From a checkpoint of a small sound classifier: 2.1 epochs.
Rows from block 3 of a small sound classifier, named by matrix and row number. Each number is 200 + 40 x the weight over its row's rms, rounded and kept within 0 to 999. All counts start at 0. After the name is the row's rms in percent of the matrix's.
Before each channel's rows are labels from the 100 clips, of 14976, where the channel reaches its highest value: "responds to" is what is common among them; "peak on" is the class under the peak. Only what is clearly more common there than usual is listed. The data: telephone keypad tones over noise or synthetic speech.
# conv: width-5 conv, stride 2 (model.blocks.3.conv.weight, 128x128x5, each kernel summed), inputs 64-127

responds to: key "4"; number of keys: 9
peak on: key "4"; key "5"
conv.23,095,179,227,175,158,190,191,227,233,163,183,216,180,253,187,170,231,177,249,187,277,238,194,193,244,161,214,157,132,200,174,300,221,153,210,247,171,131,179,238,215,177,272,177,234,172,194,219,167,161,169,226,216,228,215,196,218,184,269,190,183,219,197,227,212

responds to: key "1"; clipping
peak on: key "1"
conv.112,109,177,233,135,215,306,222,210,247,167,222,241,153,230,210,242,252,224,134,229,207,243,234,209,249,209,257,278,255,232,270,253,163,229,144,107,233,204,258,173,198,257,217,226,175,176,263,202,165,243,165,173,107,196,240,199,187,210,245,233,239,236,206,156,217

responds to: key "A"; number of keys: 9; number of keys: 8
peak on: key "1"; key "A"
conv.52,087,246,185,182,186,178,192,124,196,185,175,163,185,160,243,165,217,182,230,153,231,197,185,188,175,190,169,155,233,227,218,152,178,268,170,234,254,206,119,218,146,187,209,233,255,168,230,202,187,220,129,111,262,167,192,180,257,209,235,212,236,162,279,189,232

responds to: key "D"
peak on: key "D"; key "C"
conv.72,106,158,221,167,299,243,199,254,176,200,186,195,207,182,185,183,139,241,217,239,241,227,198,206,274,249,198,152,140,182,217,238,209,233,270,161,204,206,242,179,267,235,195,239,186,242,254,209,174,129,229,204,244,299,183,216,181,216,240,191,266,258,213,189,245

responds to: key "3"; number of keys: 9; number of keys: 8
peak on: key "3"
conv.111,086,142,187,216,134,233,321,286,242,216,250,181,126,210,222,197,207,186,180,206,287,199,176,176,187,177,175,95,199,207,222,243,205,170,161,282,192,178,272,150,179,227,139,217,220,180,191,249,163,158,114,216,115,180,198,185,206,210,175,254,159,201,187,196,178

responds to: key "6"; last key: 6
peak on: key "6"; key "B"
conv.60,102,199,162,175,178,219,136,192,224,198,207,214,230,256,194,255,212,211,231,288,119,211,144,164,204,184,248,166,184,146,178,174,186,163,239,170,206,198,186,185,218,232,184,204,148,197,253,252,147,183,214,133,168,189,246,223,238,222,204,269,196,186,188,191,203

responds to: key "6"; first key: 6; last key: 6
peak on: key "6"
conv.24,105,207,213,131,185,192,187,149,264,184,181,226,182,101,233,230,232,231,296,220,212,137,138,202,226,207,233,172,162,247,134,188,164,220,214,238,197,208,168,192,161,224,227,204,218,178,181,207,192,130,243,286,245,222,203,175,237,296,220,181,143,212,186,211,231

responds to: key "2"; number of keys: 9; clipping
peak on: key "2"; key "5"
conv.36,103,182,230,141,204,237,223,178,129,178,178,182,169,151,206,232,191,197,179,203,138,204,173,184,222,134,174,175,152,124,158,208,235,199,196,282,150,156,145,171,180,200,267,243,187,207,158,132,207,160,172,230,149,264,175,269,121,260,248,196,174,233,204,170,142

responds to: key "C"; key "9"
peak on: key "C"; key "9"
conv.62,104,217,213,183,181,227,190,174,295,164,295,285,131,226,227,178,201,199,240,275,241,151,221,175,257,171,180,143,166,173,199,169,158,154,229,240,99,178,198,214,278,252,265,261,155,150,220,174,235,188,219,237,240,213,220,207,204,212,161,273,133,178,208,145,199

responds to: key "1"; first key: 1
peak on: key "1"
conv.116,107,256,211,220,154,222,255,172,146,263,249,227,228,165,196,209,258,234,175,203,150,254,239,174,211,167,179,282,180,171,249,203,217,207,179,175,250,186,228,189,119,183,242,136,251,251,172,241,188,196,227,175,183,259,195,229,196,189,172,307,157,195,164,269,226

responds to: key "3"; last key: 3
peak on: key "3"
conv.28,106,218,235,156,181,182,145,142,150,189,150,138,286,200,119,198,154,193,162,173,210,163,165,199,166,237,135,215,197,259,151,200,165,160,218,178,218,273,191,199,179,181,224,235,227,218,232,260,272,234,184,126,175,252,216,139,282,164,193,189,212,254,212,253,187

responds to: key "7"; last key: 7
peak on: key "7"
conv.9,093,199,239,181,250,146,135,160,125,221,131,184,219,153,123,212,252,176,135,215,219,112,137,283,158,248,201,222,237,223,170,175,270,229,293,171,180,201,144,272,167,243,178,192,295,234,225,230,236,176,176,217,162,228,232,221,266,198,141,183,212,237,238,275,169

responds to: key "8"; number of keys: 9; number of keys: 8
peak on: key "8"; key "9"
conv.114,093,208,182,209,191,215,225,283,254,114,240,160,203,208,257,260,192,182,287,317,235,160,177,174,194,203,202,213,188,132,146,234,224,200,167,288,163,224,193,173,207,202,183,212,248,180,186,256,203,183,219,281,196,200,160,195,169,190,195,200,209,160,122,189,260

responds to: key "4"; clipping
peak on: key "4"; key "1"
conv.122,105,125,253,146,213,163,191,174,198,264,202,208,168,160,213,258,172,174,256,255,295,155,170,197,195,161,141,252,232,273,210,217,116,219,262,214,250,197,184,145,163,176,169,173,151,215,175,223,177,194,225,177,207,182,243,165,100,196,138,231,218,168,242,188,225

responds to: key "9"
peak on: key "9"
conv.37,098,217,206,212,303,203,191,236,271,159,167,227,217,202,213,204,140,218,293,200,260,156,164,215,186,156,216,188,185,206,195,204,214,184,212,251,160,172,201,234,226,205,133,197,224,210,138,242,213,237,222,213,251,208,172,200,127,262,267,188,182,159,157,215,245

responds to: key "D"; last key: D
peak on: key "D"
conv.31,094,198,245,218,177,117,209,88,210,162,196,178,230,200,209,184,225,152,146,198,272,140,171,264,260,177,269,205,169,181,108,196,178,203,168,189,250,207,107,209,86,215,130,228,253,190,194,300,201,215,166,213,256,177,158,211,150,202,208,142,180,216,261,224,173

responds to: key "4"; clipping; first key: 4
peak on: key "4"
conv.109,111,200,249,215,207,202,224,219,255,123,169,222,216,200,243,184,195,184,213,198,278,136,221,233,247,246,242,217,226,153,169,201,193,175,138,176,272,245,170,173,192,277,176,124,197,220,172,199,214,184,261,170,240,140,164,164,192,272,218,245,232,141,216,174,232

responds to: key "4"; last key: 4; clipping; first key: 4
peak on: key "4"
conv.2,103,214,228,182,221,154,106,161,234,138,153,173,159,162,224,253,193,171,190,191,266,178,252,238,170,211,155,145,208,129,204,167,167,158,184,187,172,166,197,223,197,227,173,230,202,251,194,240,171,220,241,101,192,184,177,221,227,303,179,215,199,161,218,128,229

responds to: key "0"; clipping
peak on: key "0"
conv.19,102,156,160,172,270,139,249,178,175,211,148,289,276,202,169,225,247,197,275,147,222,229,250,227,179,223,230,239,225,201,237,258,220,122,194,285,192,207,207,269,252,179,226,123,227,242,181,226,161,226,166,237,200,238,195,215,155,174,239,105,160,192,258,128,207

responds to: key "0"; clipping; first key: 0
peak on: key "0"
conv.90,105,149,213,139,202,145,269,179,120,203,141,141,240,159,161,157,157,176,178,126,251,222,272,215,253,146,193,202,175,183,213,201,237,197,177,248,244,204,229,235,211,192,233,196,252,211,262,153,206,182,165,271,247,183,216,202,202,242,102,255,204,211,151,146,171

responds to: key "A"; clipping
peak on: key "A"
conv.127,100,198,320,182,180,131,219,169,191,163,178,205,173,191,153,180,179,217,218,136,244,196,180,236,191,222,196,245,183,238,226,251,187,260,149,216,254,205,178,260,194,178,268,210,171,188,261,212,172,237,172,90,131,209,137,174,148,221,181,169,249,236,132,204,221

responds to: key "A"; key "*"
peak on: key "A"; key "*"
conv.91,100,119,201,165,191,146,255,230,171,191,224,163,176,222,233,171,179,169,153,193,163,190,259,192,207,178,157,194,188,161,118,168,140,150,158,192,181,159,162,189,137,281,155,250,157,267,161,192,166,189,228,223,235,215,167,146,139,224,122,210,168,212,149,144,217

responds to: key "B"; first key: B; last key: B
peak on: key "B"
conv.86,093,186,211,125,234,209,197,187,233,145,189,210,205,247,262,273,250,213,160,290,185,189,196,244,200,199,154,205,239,245,131,195,174,241,175,140,256,163,219,143,173,226,242,259,206,207,242,151,123,179,198,205,263,253,243,224,191,255,169,239,125,243,178,144,207

responds to: key "*"; number of keys: 9; first key: *
peak on: key "*"
conv.106,093,150,239,242,199,152,214,270,171,161,186,250,153,281,175,212,163,218,194,209,152,231,204,166,186,173,83,192,225,249,220,205,160,257,154,176,226,235,228,180,147,183,202,104,221,240,192,190,233,198,193,221,180,273,231,228,169,228,234,168,187,192,236,198,248

responds to: key "*"; number of keys: 9
peak on: key "*"
conv.12,098,208,162,194,189,178,230,224,299,217,177,189,150,230,192,168,151,217,184,158,181,264,197,170,171,240,201,156,262,282,261,228,112,110,228,228,159,215,230,199,216,339,134,214,199,239,187,219,144,177,216,191,146,184,236,215,192,235,193,207,191,195,132,212,198

responds to: key "A"
peak on: key "A"; key "D"
conv.123,099,202,251,127,274,165,203,165,186,175,188,236,176,268,224,215,192,195,137,140,229,230,234,171,233,191,249,167,156,192,270,138,156,214,168,112,221,186,224,280,114,165,207,136,134,173,125,277,191,189,135,197,212,181,204,180,165,119,205,194,221,224,223,134,170

responds to: key "D"; first key: D; last key: D
peak on: key "D"
conv.10,110,189,239,202,170,218,261,241,222,256,166,142,211,270,134,205,182,186,210,165,219,290,217,185,225,278,192,242,232,169,294,240,225,160,204,161,206,169,266,134,245,229,204,195,146,194,200,214,221,156,171,288,191,225,217,225,178,267,280,203,236,179,258,194,278

responds to: key "B"
peak on: key "B"
conv.94,107,262,224,167,207,144,190,200,240,192,203,223,201,232,234,168,123,120,193,191,251,226,203,260,166,233,215,278,148,248,232,204,197,170,174,202,183,214,210,182,143,190,170,224,261,184,210,195,256,243,196,205,230,309,236,193,241,237,160,203,206,211,169,221,214

responds to: number of keys: 9; number of keys: 8
peak on: key "4"; key "B"
conv.48,092,219,131,235,282,239,226,160,214,189,215,224,214,184,189,188,201,199,229,239,178,230,242,187,214,163,214,304,170,167,189,275,207,212,171,194,176,240,209,193,259,208,229,253,190,219,160,208,276,209,197,216,232,178,237,193,193,188,201,230,265,185,214,190,249

responds to: key "C"; mains hum; last key: C; first key: C
peak on: key "C"
conv.85,108,183,230,102,180,250,222,149,166,223,191,226,221,212,234,191,210,187,179,242,232,141,233,224,206,132,210,204,166,205,194,204,151,88,171,134,136,151,176,227,256,220,217,241,137,201,240,238,203,146,228,112,188,198,164,159,115,177,216,242,235,195,208,142,266

responds to: key "0"; clipping; first key: 0
peak on: key "0"
conv.4,097,220,261,223,208,149,181,203,159,171,134,167,171,205,190,177,265,164,227,189,230,220,226,208,207,249,226,234,186,215,165,203,190,229,259,204,242,211,150,225,132,173,235,179,237,237,187,204,285,229,169,180,209,212,217,128,302,192,216,181,302,216,175,230,185

responds to: key "5"; number of keys: 9
peak on: key "5"
conv.100,102,266,192,212,188,114,202,202,206,147,229,266,148,233,200,170,176,337,172,206,184,233,175,226,171,172,217,226,286,189,162,222,146,184,207,213,201,207,101,225,216,257,204,169,158,236,186,203,147,194,244,183,256,181,216,168,209,198,280,261,254,176,184,231,181

responds to: key "D"; first key: D
peak on: key "D"
conv.96,102,182,166,202,233,188,220,123,144,156,132,199,266,245,212,219,214,203,109,171,265,155,180,208,223,188,234,263,212,207,220,155,210,180,196,249,291,182,206,227,118,211,291,195,166,180,195,267,238,258,265,233,219,162,216,208,179,147,250,228,204,199,177,256,190

responds to: key "7"; number of keys: 9; last key: 7
peak on: key "7"
conv.15,110,163,206,245,194,198,192,194,223,188,249,221,156,183,260,188,270,217,157,182,148,162,187,200,184,193,198,213,291,183,173,227,208,216,190,193,190,200,279,258,185,230,225,159,194,308,238,207,189,182,163,134,203,190,228,204,218,214,184,156,182,226,172,289,230

responds to: key "B"; number of keys: 9
peak on: key "B"
conv.92,106,217,210,215,203,279,170,215,174,200,246,261,241,251,213,276,126,158,175,143,175,151,200,179,168,259,223,253,178,213,239,200,184,208,220,142,220,270,274,124,203,241,246,249,216,209,170,177,205,200,193,187,193,241,273,162,256,210,144,168,230,214,262,115,194

responds to: key "A"; clipping; first key: A
peak on: key "A"
conv.6,113,187,234,144,95,191,266,175,192,223,229,131,150,275,252,207,198,176,258,172,171,287,199,164,213,173,199,192,260,274,301,161,183,201,229,176,249,141,217,195,205,206,206,239,118,170,234,177,246,216,205,187,143,193,203,212,218,242,167,228,191,239,209,171,245

responds to: key "8"; clipping
peak on: key "8"
conv.5,096,208,173,191,202,164,156,173,188,200,150,232,237,218,226,256,165,215,204,190,238,175,230,129,234,222,158,225,299,199,126,216,246,253,219,180,232,304,166,286,134,206,195,200,203,207,204,224,228,240,202,246,260,254,276,187,222,235,200,237,190,244,221,247,200

responds to: key "C"; key "9"; number of keys: 8
peak on: key "C"; key "9"
conv.93,107,116,209,157,211,196,252,205,150,220,208,248,239,243,268,179,179,230,251,233,208,120,172,203,190,234,246,244,238,153,160,221,154,184,275,214,157,241,192,179,226,254,188,211,137,199,180,241,174,186,240,134,225,247,223,215,172,123,168,192,267,143,169,162,159

responds to: key "D"; mains hum
peak on: key "D"
conv.58,096,137,240,224,235,285,277,194,227,210,130,149,213,156,144,200,175,185,224,175,160,298,199,171,223,219,222,170,159,231,314,171,190,105,177,219,211,185,295,202,226,183,209,258,158,211,194,193,196,211,205,204,213,176,193,234,209,259,169,213,222,180,174,213,270

responds to: key "B"; number of keys: 9; number of keys: 8
peak on: key "B"
conv.57,100,230,170,226,172,272,266,227,297,212,220,174,198,265,176,188,186,225,202,242,268,236,197,202,268,188,179,205,196,140,194,182,279,187,228,217,263,174,202,185,227,150,221,276,144,225,299,200,278,224,222,214,144,163,200,192,221,198,215,209,219,212,201,264,179

responds to: key "0"; clipping; first key: 0
peak on: key "0"
conv.77,115,196,252,189,282,151,280,175,237,215,194,227,186,189,179,175,254,208,258,157,244,216,219,183,240,174,173,200,195,235,268,211,170,170,219,280,295,243,237,164,171,210,188,164,151,195,223,207,202,231,204,267,212,220,198,179,221,252,227,209,237,191,234,196,255

responds to: key "#"; clipping
peak on: key "#"
conv.53,090,166,265,149,151,253,242,198,148,192,196,191,198,156,161,208,242,152,221,180,227,153,187,209,173,158,256,137,241,181,200,216,172,265,173,300,162,208,240,250,202,222,155,196,218,170,236,195,114,94,167,187,234,198,256,215,197,166,119,172,185,211,244,231,287

responds to: key "3"; key "7"; number of keys: 9; number of keys: 8
peak on: key "3"
conv.22,100,231,187,196,167,242,177,221,177,221,183,220,239,182,130,163,230,248,299,79,193,245,219,222,212,233,256,233,197,173,202,206,173,246,188,275,205,210,269,176,206,201,199,175,168,196,208,211,185,130,187,176,190,228,249,207,207,151,241,219,263,276,243,225,197

responds to: key "2"
peak on: key "2"
conv.16,110,230,239,169,189,171,223,176,199,144,219,217,188,154,181,233,223,204,173,247,202,153,190,221,239,216,204,132,165,163,230,176,264,113,175,211,198,239,163,151,156,185,149,123,230,259,205,143,188,236,235,262,285,260,193,266,221,242,118,224,170,264,213,161,261

responds to: key "7"
peak on: key "7"
conv.0,100,229,239,237,153,296,194,211,271,255,281,170,196,189,240,199,241,153,188,256,172,176,218,208,232,160,217,184,196,202,210,142,144,219,173,193,192,188,268,231,272,220,166,223,175,199,199,244,225,288,166,174,201,191,210,240,205,279,194,139,172,191,194,170,173

responds to: key "9"; first key: 9; last key: 9
peak on: key "9"
conv.70,101,133,174,184,235,181,208,277,186,202,261,195,184,242,186,207,155,201,295,161,174,163,215,189,184,148,216,167,221,164,246,260,228,232,198,201,90,218,289,154,276,208,216,138,191,212,146,215,216,180,207,206,240,170,209,201,166,232,199,296,249,168,200,209,216

responds to: key "6"; number of keys: 9
peak on: key "6"
conv.89,100,188,246,125,272,166,145,242,244,266,203,193,156,185,207,183,227,189,165,130,187,148,282,210,207,282,166,226,138,211,125,209,209,164,175,269,198,289,227,199,145,249,193,161,212,260,305,164,229,214,264,228,241,242,183,222,182,231,229,170,195,250,237,271,194

responds to: key "C"; key "9"; number of keys: 9
peak on: key "C"; key "9"
conv.78,095,221,198,175,240,154,233,207,157,199,190,214,233,153,301,206,193,220,159,193,143,203,118,250,201,184,168,196,289,199,267,151,239,267,147,220,247,158,197,327,165,216,244,217,262,263,220,190,240,294,233,236,223,216,110,172,217,159,200,219,164,198,214,269,160

responds to: key "B"
peak on: key "B"
conv.107,093,277,206,218,188,182,122,175,177,214,202,245,195,196,243,199,192,168,228,251,195,240,176,140,192,212,207,304,245,200,182,205,200,227,174,248,178,149,233,189,218,232,215,192,196,192,222,227,207,288,222,199,215,118,172,169,148,163,159,178,246,121,208,190,126

responds to: key "A"; clipping; last key: A; first key: A
peak on: key "A"
conv.39,110,97,270,145,183,204,257,192,177,247,244,216,214,189,222,219,170,197,209,151,169,247,194,209,196,210,141,219,141,166,289,241,197,227,210,205,225,192,246,218,137,244,213,293,189,246,227,274,205,246,237,256,199,199,200,179,195,278,234,218,231,182,134,200,198

responds to: key "6"
peak on: key "6"
conv.7,109,172,216,210,196,135,167,189,212,155,182,187,178,181,178,232,201,167,282,210,178,270,237,255,134,164,155,114,197,153,236,240,229,234,215,354,228,148,195,253,226,253,162,210,165,154,187,161,165,167,187,188,175,254,235,162,167,275,269,180,261,175,176,165,203

responds to: key "*"; first key: *
peak on: key "*"
conv.54,096,278,205,250,235,185,258,221,218,175,264,177,153,209,249,242,210,202,213,213,204,181,240,189,190,210,226,211,280,239,287,190,208,183,241,172,174,219,184,164,229,218,208,234,191,185,201,277,212,159,281,148,220,225,286,251,212,140,241,263,288,160,218,211,185

responds to: key "0"; clipping
peak on: key "0"
conv.44,112,165,195,108,227,141,177,181,95,173,141,169,206,202,254,221,198,236,240,209,243,195,157,186,174,159,162,188,302,266,218,201,147,243,211,161,253,239,118,255,222,184,241,222,210,209,216,215,179,191,263,288,319,162,216,269,238,162,179,197,199,229,224,233,191

responds to: key "#"; first key: #; last key: #
peak on: key "#"
conv.115,108,199,260,219,225,221,228,246,183,231,140,201,203,134,203,225,251,224,239,245,223,158,212,171,195,160,216,177,155,189,193,232,250,214,194,207,207,193,183,286,208,172,226,182,168,202,163,250,209,159,200,150,193,113,162,252,206,185,203,198,171,268,152,193,247

responds to: key "9"; last key: 9; first key: 9
peak on: key "9"
conv.87,109,225,125,156,170,241,136,216,182,203,166,179,192,249,188,207,227,225,286,185,255,192,164,176,151,214,203,186,235,184,215,242,221,108,236,283,210,177,240,200,302,168,263,272,185,219,241,164,222,159,230,182,147,170,214,177,198,250,177,193,209,228,135,202,170